python train.py --model="image classifier" --dataset="rendered landscapes of hills, water and sky" --train_examples=145000 --image_size=64 --crop_scale_min=0.8 --horizontal_flip=false --translate=0.06 --rotation_deg=10 --targets=["land", "light", "water"] --num_classes=[7, 4, 2] --arch="vit" --norm="layernorm" --norm_position="pre" --activation="geglu" --mlp_ratio=3 --head_dim=64 --fused_qkv=false --bias="none" --qk_norm=true --parallel_block=false --inner_norm=false --patch_size=[4, 4] --conv_stem=true --layers=12 --width=192 --positions="rope" --pooling="mean" --mixing="cutmix" --loss="cross_entropy" --init="torch_default" --residual_init="scaled_by_depth" --optimizer="adamw" --lr=0.0013 --beta1=0.9 --beta2=0.999 --eps=1e-08 --grad_clip=3.0 --steps=5000 --batch_size=64 --epochs=2.2 --lr_schedule="cosine" --final_lr_fraction=0 --warmup_steps=250 --weight_decay=0.0
Rows from block 2 of a small image classifier, named by matrix and row number. Rows with one number belong to one neuron. Each number is 500 + 50 x the weight over its row's rms, rounded and kept within 0 to 999. All counts start at 0. Numbers have three digits each.
After each neuron's rows are labels from the 100 images, of 14976, where the neuron reaches its largest size: "top examples" is what is common among them; "colour at peak" is the nearest of a few named colours to the mean colour under the peak. Only what is clearly more common there than usual is listed. The data: rendered landscapes of hills, water and sky.
# gate: MLP gate (model.blocks.2.mlp.gate.weight, 576x192), inputs 96-191
# fc1: MLP up (model.blocks.2.mlp.fc1.weight, 576x192), inputs 96-191
# fc2: MLP down (model.blocks.2.mlp.fc2.weight, 192x576, transposed), outputs 96-191

gate.89:508478582503516493432496409509590514477456501478474458585435489513530429426438460569518462582570440505429569514588548542473587381565576535534410540587527496450464535538463553522410517513541534434538475467459507437457526422479543538583471451506456452436511512529565436483542508454433510516
fc1.89:459539551549408446500424465455527471545543479497445502524464434448459444468507557446455556544437565570481496478420467545480537485426562473535477508416560476428582554474488488458415530557529440476541528574589506466534540421419524421564533462509580581519421465541512478464501455497427449515
fc2.89:519476565576500492518452508565446547522601516477445567471444558533498426461512516482553512514610458516540546530479610524494452480491465450506545455463571483463529575558400543546577472503513494493638540512429521532431508514525421613513554480569420537426512494474435484456539528596430547459
top examples: overcast; red mesas
colour at peak: grey; pink

gate.64:564502544500479505441465402617424535524485420472525634552466453550487483478484476520495487578526512410494522555483450479525506549488476513446490551574435442479437404572446549551436497488587611465561498561607603591531473427542559483545540518453526497477463499506481433504433511537514495544
fc1.64:479524555568536501506537497472468493433488452446499474459472471594573430536484439439580508458532539458535531477437454517494424452462528523455527509520503503442591503460413472500461467575431452477428535454551541446447556440531555537476596403577490582526406593483547525397461449449585544466
fc2.64:632394491495551471559501541555476562456615464492565503502449462583514521523463458522502472516491471483471514567501488540539467510560530509556656486529576528559638462471546507527383529483450477536511453386464564453522451517466480427434494428601472468540528564556523596492510502569534562542
top examples: purple alien crags; night
colour at peak: black; brown

gate.72:597530500561556492496544578508446467551521480485517545578415510538558460466495513516571413541434471504472495549447532420459519459558536548547437488475593530499454463438567540471426506515519599421441495511547513638513428569478469495575437556498418512457514497460486481591471553473478564505
fc1.72:493502484535416479518471572389424531531498625463572539468552460489490522445512520530420471469572519472419601560481493544455514562546470516419530569552571575436481434449440491458409516434483543503511514506591472568451408472553476454489663488510489456550477533435497551527535537429621467491
fc2.72:547530564515434488534483514480509524496517327426454524489516471484429509538573493562446556488490453538549515527542445548444457533421499497513521440496501610556545517456541509453502566576470460475479518596596521466441485440495467436597502507505492458472485551457419523533468459467501511516
top examples: snowy peaks; noon
colour at peak: white; pink

gate.108:516562529491509468582428443515477492502485498436450505559551513567465499371524530539543473509527528556506543557532469515536419508558427526551436565478508494422475419459432465553478557423420562456447509514510452498464585385554545601524533539565517589451555428514531452501582472457432530547
fc1.108:544478576522528563463558589543512522505483488477547438431488515572556570439451516499549577482547472473466547546511521454519455471431487443576524524507566627425495520576534523553540490500552574481429507483490498592410503514560456496627629500554438535546452566525469478531578559436561542427
fc2.108:442517488473522441545514415535582418449489441564507583500470426547537471482509484515499597522543460553527477466485555477548554479540496534419489473530486523520568490504527410362403534526486455513545548421485428418503400563432514545449405437429556518509513479567517557486453477423402490549
top examples: sunset; red mesas
colour at peak: red; brown

gate.367:579514445456568580520496520452437474489503435542567535491445470458489501533445473516474579598411419442580503542536428496567405422425469422456542483596410468462475574538497494550477504591523515414520528485520530566497447457434572407528563527536514503574496455542392584500428543449584525512
fc1.367:553448444545550443484435453465450588429529571585423509536454559460542552571488491546522572458527457567431480477509440416540569532446532472500448560469560489523602569589531413520550459559443438554524581448532441459466574572475580519566469450560550502456428483554417448442526509521564497515
fc2.367:499526459432478510495468568404520444508589450422556627422547530510511460511597497521476512471589497486534502498549503537473482515527508444505481451384567520528433573483472563511457584561552522517497497542436537445457520457495445481454415578522500413433504506542515448471437564482489533516
top examples: snowy peaks; green hills
colour at peak: brown

gate.350:555428548450544526558558550487491542559517456528435496527458556524429526483492478590499524488561540488466494574475501560508473529502447460463482540624530504484461476524467435483477486504434527466445588565460578508444482489561450521486520411465544505473528493552480507448515454378436532523
fc1.350:535447428547532407494429557458591405465450399575553492449533440528489552467505472493538451613530457481528564405550523555536509506450498554515543578545441585435512558481581541556472518486526461488487505450526571378564539548541552502555530481449468517564523538450524523479428452608568412550
fc2.350:393507572471443512531489601519542559558506580468564559460521514437483518492431517481585501450415570496477609604509577510449459550509429440459510553527578519501475512497401505510519526560442516601400506417464454498534493525508537445424481519480586548477493498405434527502505482553598423486
top examples: purple alien crags; overcast
colour at peak: grey

gate.347:560504535511415551440490462428529518559458420476578426520571572499399438451417484587549437501495473496471456549521504553498492406467532495475529529496452477455536464522452415444448492435437596510510616466502464495491519555563423537524553502547485605474547503592495543462507412524492591443
fc1.347:519497506533405518558541443567486582530510531575584533546505480523484380388472470552421552423556535514567579481486580494494488443510505569504590517471530546430420467477564498564455440445454470472488523516545558460526536552482567468469487478566561591514462615466427489476543487585464538510
fc2.347:449565529500510459583579531486494540450502499535482566496453523550597468511561502489506598594475476606515511494555460516505562432507496581433485507523597452539428480469502505477459492474482519548522506501373386475482465517504489503445523496503504515415534399478451509525390487512444492549
top examples: sunset; red mesas
colour at peak: orange; pink

gate.483:500504494459548538460487538586529442453582559523436570576528397486503579499462528550465519576486566436553492519480557509444534426559471565431539553564561523443413452543404493520522482569455478444463533548554578559541517502533456478463409475577542578551483509455487551525468583532451534527
fc1.483:543491459523486496497446480594474441537482484519471515477523543622565451535508476550450505513587485561434593460446474418547554431522490569539509481514492462545534512566446486458521562537446539517433493493531443601481423442464457486454481501578450452513529407563467403445496490575437500407
fc2.483:467459508519554531483512506514540532491520529529475575526516567508540513488466525505539524490467598503505511562437624431581492481525448493549554496448569383482554552546489545576549471463493428534523450416405449497490465493399459593414486497509502545462571513451498556548501461524462521573
top examples: overcast; fog; land: purple alien crags
colour at peak: grey; pink

gate.466:563456569553498482524540390614456542521431509493455419466578493563466421426587514497530538546543519550440541561512550472577492504447505506490493590579455521523541475501567494538367538463496466436546488524531490542473521554475467546426441549501513545539467470530561539459526482579505437423
fc1.466:447494493452515524507550547545504583502540493514536453573445449530407549466584533602553422467532531409481531556481449525500403536497545451456546510537411469547455525447571539505591546591539479533532497430489526428553508503514528571487484552479515494483484485446575448492571549534485568465
fc2.466:421488459447516468492481518387522344511551454523508502497492463468519513522508484467529443464550541564554464378448444589503512438545495494473509511500440562492428519433578561557548522552544549403498421551439446469471499478523581479571474509482453462476562517501506480481460484409446443599
top examples: overcast; desert dunes
colour at peak: grey; pink

gate.300:399547581463424479480482478565438541450527491442521509503520561489361559534526588486455512466385567497405465544485459442514542562464474540538360604593492397517537510494544553451528482587530513466528500515563575549500600485475469443528458512469523535550480442472439488547502559471440475431
fc1.300:474536499459503459565547496622577559468485578457557429547421441548494466441553555545486514584525410474464525600567561454611527429501543594520480516493512505553590516493573500490419473469488496526507604380503434413537537511431470419510516417509459473485503533533436538523463501546411562506
fc2.300:524450571473529480485446440337470485542494468547481524561500576490508563534491410521514544439504503446451498499441433518411521611527622520472589509624477469469458597551467442512446531460412495440432455615444455577479453470563511432545513533548600583475488442552491490502480486431559401466
top examples: noon; dark volcanic rock
colour at peak: white

gate.265:623526512499527531541486461460500438542498448517497468500564552478495447552479489450484500561520556567484532540545520547495448583482554419520524506541592535446560556504531519509496522536594603560585473526445506498562500417481430461528411466569514500520516534541436567441478414553580464497
fc1.265:551552492474448576497465543435605550577487493493493430497513476464550534479520511536548488568469553500515469585483490500504530569557433507494464548492512498570460465533440403465574481472402489525472484489515465566477517461403469573499424457480451417585595514600438464542563545424566559532
fc2.265:439492609513428567490532451468486545388471560544480536477478545473476446371600488568468523483556511531466569503492499491505589510424467563555502495462504449449537497597481469540570482418645503382526478498463513464528527513562552465494506549516534490486519533531430449429531447592437582582
top examples: noon; red mesas
colour at peak: cyan

gate.23:473503480597546605408439476531526539572488420488446556560603568609545510497421438508454493519521522530493540490522509546405389513464438483408514451520455504406476562490446529479519468492401493414463449575485535528449535420584460568464496526579537512390541481552532438557506431492571520431
fc1.23:569524599427550595387567509545409504463601512486458502505411553549514552537516477453449584576527478519442467509486489404423541541541510469469515609553589445479515455548553520593559514408571443498534487534546496496506518517512444571475475527416562576534554534509527459407549541485554466462
fc2.23:489530521518374408536492410531458582474551509569538481426454506459426521488606473532461402499478488541494373603531543436479515450444482521475465464557501493464494513479519413455460509538551496480478541586625462441550548580466448450493546491572457510520500492502426550540516479536461569439
top examples: overcast; dark volcanic rock
colour at peak: grey; pink

gate.480:519526484532444506557513505495542568552464491490546528577592497573447494452527467587510537430386447486565494545515507485419454523514455456486638442493426428541483519472481431429600521466423556526541529565524560554556495508470411522484553516542520525556454551373487496606489425480481520467
fc1.480:469493486512582613495481555408424414428486526568484443491560510435500581544520432508523602534516581469479499465532462551488495599528556511433557470433544499534539558590521513559454523424534497496463443489509430468463463542492479552481457483441496475501547434622589556441551570520454482528
fc2.480:503567528529510539434456543480480571517442599403555497424510524528466451380529589418563457465519444553480512507660538466523547502515523470510494524506572478504520465565523517567436508500546496532491583526470530530473548448553557473484553494572508515429494448475480405436511532473550462447
top examples: snowy peaks; night
colour at peak: black

gate.204:428482587556548551402477472600493491529511417468569454487492515586570528419543446478512592548408430548537532575475446479560579429517516433501570576516460548506452409480434497596496450463454529532509441478585481599497446528520507382581578449551425477379532499530580488413519547531569461452
fc1.204:449415435445478537580501484498490590559505466446475431485525442557508547475471453553552469564408554452438526494424575462477400518384586530448505500469401443495477561443446468458489569500447509490438575432481455523503505532492523509470484426473491553565536430528431528597529539436525567486
fc2.204:514552512454419492544501528553514460517576520564479481546492503444466531552462493463476505376466510533430507521455430508492511459404469531423483546497549482458486540433458492590659482538485525475413401491512584499545455553452529604548544505511529562488503485505450587424535524555396572508
top examples: sunset; purple alien crags
colour at peak: brown

gate.36:466526496427410485462483451510466516561593490474481525482460499547421556538415468598418546467486486540463587584435479521520473497514449478475503464502515520403469504483486399532436394470479510395428525526460549489529393496578491537488474470570524573545476510458449547570569529511504499506
fc1.36:565589515588525550559518521510462484444542498433594515473496546508522437537456598446562583553558515493539476484540435551456498475575580498560521540577439526453518509487481472504510602505441484405436541555493447492434552541514517439458534401549545498493551512469516486488522490442464445518
fc2.36:411513451401467488513455503445518450496537486459498597510422539512500475450485477522537517491496562511436453471521517482449470471463464545454509497503439476484480561538416547635630433577634551428606463548474572477384542513474523552485513485533539659458460555503462573432450496502540494467
top examples: sunset; sun or moon in view
colour at peak: pink; white

gate.126:509525573504477453497456583481486537609524500547611564537560454556507544513469483469432570532407524486484553517525460476499519456486546423440545467587456507490477510486456564483491416538415477440475540582590497569494539498486482443532600479556463566546555490452538448467491570467581444497
fc1.126:413560462483477444499447577512538475540467440528469576484506446456493509503563412551510435490446571426462497506516578465507482464435487460538498552536427503442417529448567472500546523510519465469517459542466456549532507441449448573474531560526546505586422560487527483428480569549527481395
fc2.126:486474501638480391555510513598538544530540506534518559458441496454519537525466524490511492500539439471510511538445594491512441526511513500588508549434560491459567454529535451467403485433534489588534542440545435453556503539452518523404542469497493476569472451529514487546561470631484478555
top examples: snowy peaks; overcast
colour at peak: grey

gate.531:552456436448468562401443515521527570541418416523478490569543595630427414449577507548409522518417580461422551603536486493475459470506529468495487559575533479450535502514531519479465395565531430461504561526564548515510521455431508503509503577484515504468511512499539505428513464479401558481
fc1.531:553476428546470583504465571434423481423528524593425448502561472439545500559423516493501679556546506502594521536472502606369450557447441509458505476436452413476494555490518530493631564539443459547457554456532478549433479493533446568508511479435505574482446474401545564532431539486543431520
fc2.531:438517521451444443559477453554486569479481478516545546570481510510554483385484543521537481488431401505498537495552512356499501468545512485524563469688490503516613465466461486469490555599447511526415463442632561521471485500492608516521492375494495465490488527458451496543511538424586455440
top examples: overcast; green hills
colour at peak: grey

gate.344:565494514575489498511431513541465454460444473498603461465547509466414503459414408478551498574405562505538461507592559543549519437441495481463529467529413455475574597544487494435540497472526449569488473540572530552537455566526448489483483409625507575504422420529523618577432513544546553519
fc1.344:420528443419514516435560534593460560498534606497471476466505457475521508478489541512416517514440511464431515402421504513461527491511452537515418535515449564516441494478547549486427517438520509512455511465516536598441413456515585512432482504420451501461420481443541515445464593493528420553
fc2.344:577533580552515560605485522438545507570529603460575574512514580559478526484391456515492527496494602512579539569545506537474483507572506493405544487559565451556517574513476492487415450424445532447527568472437550515459487436553492493501550495562502561474566484534441494530456442427511458475
top examples: sunset; purple alien crags
colour at peak: brown

gate.222:455572558494499453519460403521525514556460529556499579596581571447552473532417452507601490521401503490543452483551566525490421419537492527549559512570489522469573499558473514417518442473537617480471583530556421490542463539517443441453533478540443438437379507475425557453416452457486582460
fc1.222:475535430460462504522547421422493496437442538515473490474508436495532589434547443418544477460489432599488466453603394465430515566420531600549491486457464580603439509534451555490570528545455529540519542465477480465569395517497493443489565469483543430407420505426474480472550519456551557548
fc2.222:452486538489514478519528597475478430602581579550496552457451534475493546573461447508590549471447530561476495554470524491507561446612540419487543548498512461420477559517468534487494415491457470534566513468371472557478572515549465583443552539592541571561490433527479503487499524516432516489
top examples: dark volcanic rock; overcast
colour at peak: black

gate.210:585560571488415480551470515437529453505433574452518493440497443547576432496540473463502554494520433543535513569523555581488509471474465484524594460531508394582540564566523561576408495531528479420510442542511426456546519547496494527597419500419390482514445557469454459586538404540558494412
fc1.210:442467448472481527424509541395459587441541431476470485524539571405538464449453534508524475509585481501545512454440551508506576567402468535458541578441441469437509417516537550488455406483582574523476526511401551506568435445539497577518562570491550512495504526549396521532511458534467481533
fc2.210:487440485463529428540496508462492380566523555538503394480530523511503482444445488490528520467499497539548516532488531530505433378514538413612479547510419578398497479456452494536600452479398470490463492490574567562535528521528439559494568542595511439523600526557622557494640448460434592403
top examples: sunset; sun or moon in view; land: green hills
colour at peak: orange

gate.313:509528429461593508538522426523510513475515523433462546529494541600449515413563477581528529546475459592486501494564508450502444554421476563554450484594525489599457468442432502477501470567490547479466557431495536458604582505553455511514452537446486502465446487501468478488497459553445536500
fc1.313:413481439489512483461586438497511470466459532408520416454575465480524528473519527483528507460518520484512529499558442454455486508467519464526425430532413582577439456540580436423467550459451516478418448460496479449521545458465618545546519547452585485461436515504463567452495532399556405542
fc2.313:489500492525510462520535510573475442459570598502547548432479463564517484484445513508503482569532429553523446481510513466479524482600462466573483507479609472491497501556496514551502435411569494583541563465407497505518544538515427642515540460605487528453553500527485446491505509518434575499
top examples: dark volcanic rock; noon
colour at peak: black

gate.473:531488479495533529553482474461453469577552416488482512555471415525576537554527480593566584479526450449608530398475546507468478502448440509505599509474436516568547449515478506486455536508473494549517453551494474493538408475570568529542463490438539549436565493481504568462512420492442580556
fc1.473:364537484451460502549552472547531429443487405439524399471450458518548515434540414599481470493524497471459401506492524540483538557404567456538577428538476516528559572427458488442458463503476432514461513490478432541493556518563473472463415566580569515573472453524501483513425587544428522507
fc2.473:555572520563467457512535540553573595469483584501414581467486411468417469482465501498522532421554501541541471546558589598468455496411511389437476461384531493513505449506454532479614558519489537487445520483472461485542468553463559492511439511447549528357489483525536580451457527514425469447
top examples: snowy peaks; noon
colour at peak: black

gate.233:568528557534549482424571484544495530549461554574488553511526577465482514574495534583480524491459512456420507436585428531534457474431548519442443514624474489461469421474450516485487472413539525525559560441535503483501404541472480418485413437477607519510565445465471448469458554527573584557
fc1.233:557564429446509445534492441568450543519556487575475391529442453519489548410508507453552513460510523528445541493412511505441439533554484554485542506550568556437579549442417453566506440539464485565507541442513498453444550509588467448570479517487496513540438548459428525415483494547484460432
fc2.233:533537464545494542487536484494506542544500382493488551543568485529515489497433456559498491473622450492561495505496530606484430663440495455475563611436461549567525520578549491512400512510576457472548442511475506497476414507542502471473312487507518432559556546508598501526463538479534521505
top examples: overcast; purple alien crags
colour at peak: grey

gate.90:532562609446494488451547567469427572539497448493534551555447572507482466530576574512562527591564573516518562544531560454431475435490496558417500412536530550505594408607454587434405437470489587499534574477430583494458530468555490578516522514535553492415409470449436462487528507490454523515
fc1.90:491490514564552455557422603555454538533424571483465559502469526401583524542470500531514464437459479557505508505513620560425565540404541526391545514428547503417547493460498531526480546462517493550518527468441473441471448534482506521574582426384570488456476518546478428451523432505499466483
fc2.90:461519437476420421496525434463486491414592609567517404466442503514566459486499494452403497437460422517493466391493398520495596442589505581535522491482595470382453518520558538549510514426517518499544439574486489468510462517465483579489521483537456594591559479465525513466494473497464576554
top examples: night; dark volcanic rock
colour at peak: black

gate.315:502582570571490490484494496552502615569417521468492523572601477584490561442381444582478479514530460551644479481527492595424456490467408569426505544526522483442494461594519529453458502518525561471575517441526484463503481505525452607452474581462556495444532567531460416486461448556458573528
fc1.315:510555487568427475541573497473565479489444470532473498474451597522500433469475464452507520518550535546540608542428576522537553603484472482391456455496437537465479552470583484483455505491557540434455556452518464507536422430570492550458533502407554543445454488516494465516465432477552449457
fc2.315:470502471521480467522424509495500490451526551487521406522469511438401518371509519489438467439412454462443481551554509513444614414456516485561579381522515439475491478545505515494564449563463580526493536446477463499515496455451463590515527479484406562552465482464499454502523403598501543431
top examples: night; red mesas
colour at peak: black

gate.32:530441445516544546486491453538459460540494536572560433537482504521490463498589397561516513540427521396515587599553454516516494417424476487454530560542452415480420514452481487517550560449485472526540542500506502523490585466451498471533546494467439527467497476529558434453457551559555579482
fc1.32:509495461555515438569473511572533556487529542428563437473398548553518497543569543494477412477476503570390434515516564480564522453545476556582538433511525449480637476502482473512499486497592537414453521493474465460557518499444471462516510329544523421551479458466483508519452534533554476496
fc2.32:498522511454537506445574504420543514495478589544493573428529556462380530556479405458455477551539645512518549473377516592455480480417469463389452541415438570499431502467515514534531431549486504494556522512521539551534508510518486518438494611389535524473513513533516513492507453523432520472
top examples: sunset; green hills
colour at peak: brown

gate.50:561485476506467464432537541472569552446431452497490523457484552493515474449528558431573527484432486582483513481513456553561560439445421452491582486600427545434547403542486583457463442419407477456457470449604513514552436489613531471594530540490431423480474566481515549550488423513508514455
fc1.50:583460443551561475451567460510500484429534526480479579482413441503450574499424490481461531476439490583498476474492583555455445472527506485493456467501502604565617545436483479482436454466449501508581599531464555414412512494458534449469532512596427420474442437415519538501481554494433464456
fc2.50:432572491491410469477577494477545525432505639557459518465506477457494506463414522434564521434525448570427398455464520485476526506461459523379383553438512479485445498504473485497586550465530541552439512460432517549487475551509554597537431492337576538485425472492540522495439538419493527527
top examples: green hills; noon
colour at peak: green

gate.330:492431537565497556467511531521563516529518498543512482482525571521467483487534445536462547505514582485517533584488480542427517451421592529500489411557475426541526457473509505443512433549419445446519471434571536563464563475595483578531457581554490432443550562539519482524452436461449571464
fc1.330:503507482542534470513410480463609563494555559539581510492438522544496545431436457525427470482538536486571568444453500501398459465463534554459479438461508416455510538499503447469602605483491459549546558470477400519462509579411445582490461422435500490487503512499485453543454514475486500533
fc2.330:522503477337481506528471471490538474502513499442497445473533494459474549473390521428568512517477493530503545517516465475559542527544496497521475572574468474492477553459485492510494516568471496570454499417539528516512444530445457500472520472454575487563477468615558594516499473514467387496
top examples: dark volcanic rock
colour at peak: brown

gate.184:618447501575475425460389544497425511462549478438491562500542521553499408528543467479460485500458491518432556524498474521436487515498478541456506472469454498365380491456576542501508501462466555393527534493429498611504502467546446548491480543575413482437480488586446527509522517555570553442
fc1.184:571576454444519430532447552503473536534432620439491488524468445593469492534490459428468524439543475475508573511560425500569604472496468579557514550555440575507420436465558553496497442419446490530531451555455582447509465458555432491423554416565428442578546527569494453485482559486556499472
fc2.184:466515470528568470468476443540488520531454344538488479513526505527595479420560481559579545522519331493495444385534516426476560507427491537483464468594441520513495441536520453450385481516580508497502455449380488556537495514521487461453509513512454519475398549416542526511452551493669493535
top examples: dark volcanic rock; sunset
colour at peak: brown

gate.299:471550467506512443453446525549408535537488476571528482504422491476448444573541441503441513520460450411428571544513458511510474443578490477471480581579524432488396492555443604500496522527494608452452481550460507475456545468447400497555477446541501472531423554505555399431474465551547534464
fc1.299:487501558474461544547457519434480543434429468545576521538459463529575509516426370504551575429547512411577559497473527485428443532498496452493547459405485497500409577503490558459515489423446519522495516607423519537459497448583403520498519589473527544504550543511465566486558411481432423571
fc2.299:500510536557413514496482495617405400467497399509543455586513519491518482464490603566532457507397386520452490510619422445549451507532454559618514452537581496511541449480451467504550513534433558530541466454603521505543477508436511465586483402547456475537459537472456504499539535526509503480
top examples: noon; snowy peaks
colour at peak: white; pink

gate.28:565439556472495546522390543508538486571525464477609581504494499477443507436551408598500468476415442548543423487548510608521538467513550431550485531466524489498458566540510417452496478456554490380605558591511575567576489526543431478445527508527502520440402423496445461552519479555579495556
fc1.28:532527476472506478519506477519503514437543565500594464479572549473465522494411404517448429548463403462560478575500570554517465482485509494464454555490482553475442492520430404496545505445469447468560539441481462452626482585554476534528486482460543447546462514537498547507389533529409437560
fc2.28:463448562431507538466476392529494514522417396498429561586516538458512531534533492468479512505506470455437515417398387506498519543492501603468471563571429524489505493465539502533559496613500507451469434541652490467529494478500543459474531548367588442480400480541523457544511456538559467597
top examples: purple alien crags
colour at peak: brown

gate.545:577474521532483485463529461505536528479478515499557511510481445507549466414473426588546518493482449457550470468540553516454437400486538545451603491576452473482591379516521459466448434453541551545461510553541436482604411572510544508557453518553490538520542581536563585558478472487503545515
fc1.545:546458491500490545438467459495562491451609552492524552563507445474397464538476556463503540472527511572470452514484480528597626459504539461605598472475519526424492643562443442556459539482416532490542470484480453461494517559497518596418575519500476594517440404602462546487527520516426544538
fc2.545:500551501507524568471569459492463528453428542482461535551549524492605555534518539425501531585571441530465562469500454439464557549477438574453369580506529547602505435558515480413395439477560534523510566471504422498557506469483534477498529439353511467574461431519469403515545413491464470589
top examples: snowy peaks
colour at peak: black; brown

gate.560:603520503550469424545423455586398464551534430546452510488487441546530479421483491525462560494439553414555546457471504539425473533497447480547445437569492553511448491465501524545491491452474550480587487497510516508496555412498474512519481529560452558559434565389405449505441462531586482374
fc1.560:473456435515559564430489530508534514435487501451540427419539478566456506441489553502526523469525405538574515539543449569528482582485592430602524455489533490481505476447472541438551581537431553538522551527496464415512551519507541447565497495542393463509480474407470583586525537435481489548
fc2.560:412525517487574456443503427508578528471424530622493574496489539462556437445462465443462558543511551527507519569492596484478598498507475509394505617551508459433472564561549472545560472491523402514488515490520508534464509603492525606509584459439561574484542448457424490439470463554493474530
top examples: noon; purple alien crags
colour at peak: grey

gate.460:560505533507492516487474501563543587547497576601592574542433541556535554478561444569546532462547549550464512437493502435471475528550450548541416514502468489545493468481506431452442452509463561489465420486482486475437470436567467410425504581530495488434485518612456582544545476503530501531
fc1.460:555427424588569550460515527543516426526465411440452437399453418581548539477534501558457479451447487549543520501466506560556451488571568440576473455464511517467453588440515458465589588478504557470445553470513417401584504525505472572452485520453485439436498561503487517569561511467473451494
fc2.460:487485523378471498485502462571545445503493507491536423525526459511478591560531555492446467491491479504466537453532501520523528573518529471487432579566511576511467464408461569474419545558500465544479439499535528565376430470497567463504536531451545477573458503553525557417505514448498496518
top examples: dark volcanic rock
colour at peak: brown

gate.230:490559590525567469473419403488508531477580500564501517515535544591492571549452470479503450494556494575531561495544475486546525578476502450520477539540426568545559416470500461461454465494561456502535596452579483528612564527418455490522457532544502567430454573465455499564527394485498511446
fc1.230:441428398556589447525475611602538518433546529482496458527539441465507433539518486520480506561572512497507454446486570455517573572582498483536462433439539485449412560489606554507546554535430472469476484386523549417506464536555450549512456431400547443508533477499473444483455407535579506523
fc2.230:500548452465548527444443535529447481556480547470460559547556542473479539504547513465487503479448487433487489518492454481421538482490544379542491375436588456514563584494464552542512509458454450573499545550413579547473571454488575534497550520453478519558534514459540431421522533423501561514
top examples: overcast; snowy peaks
colour at peak: grey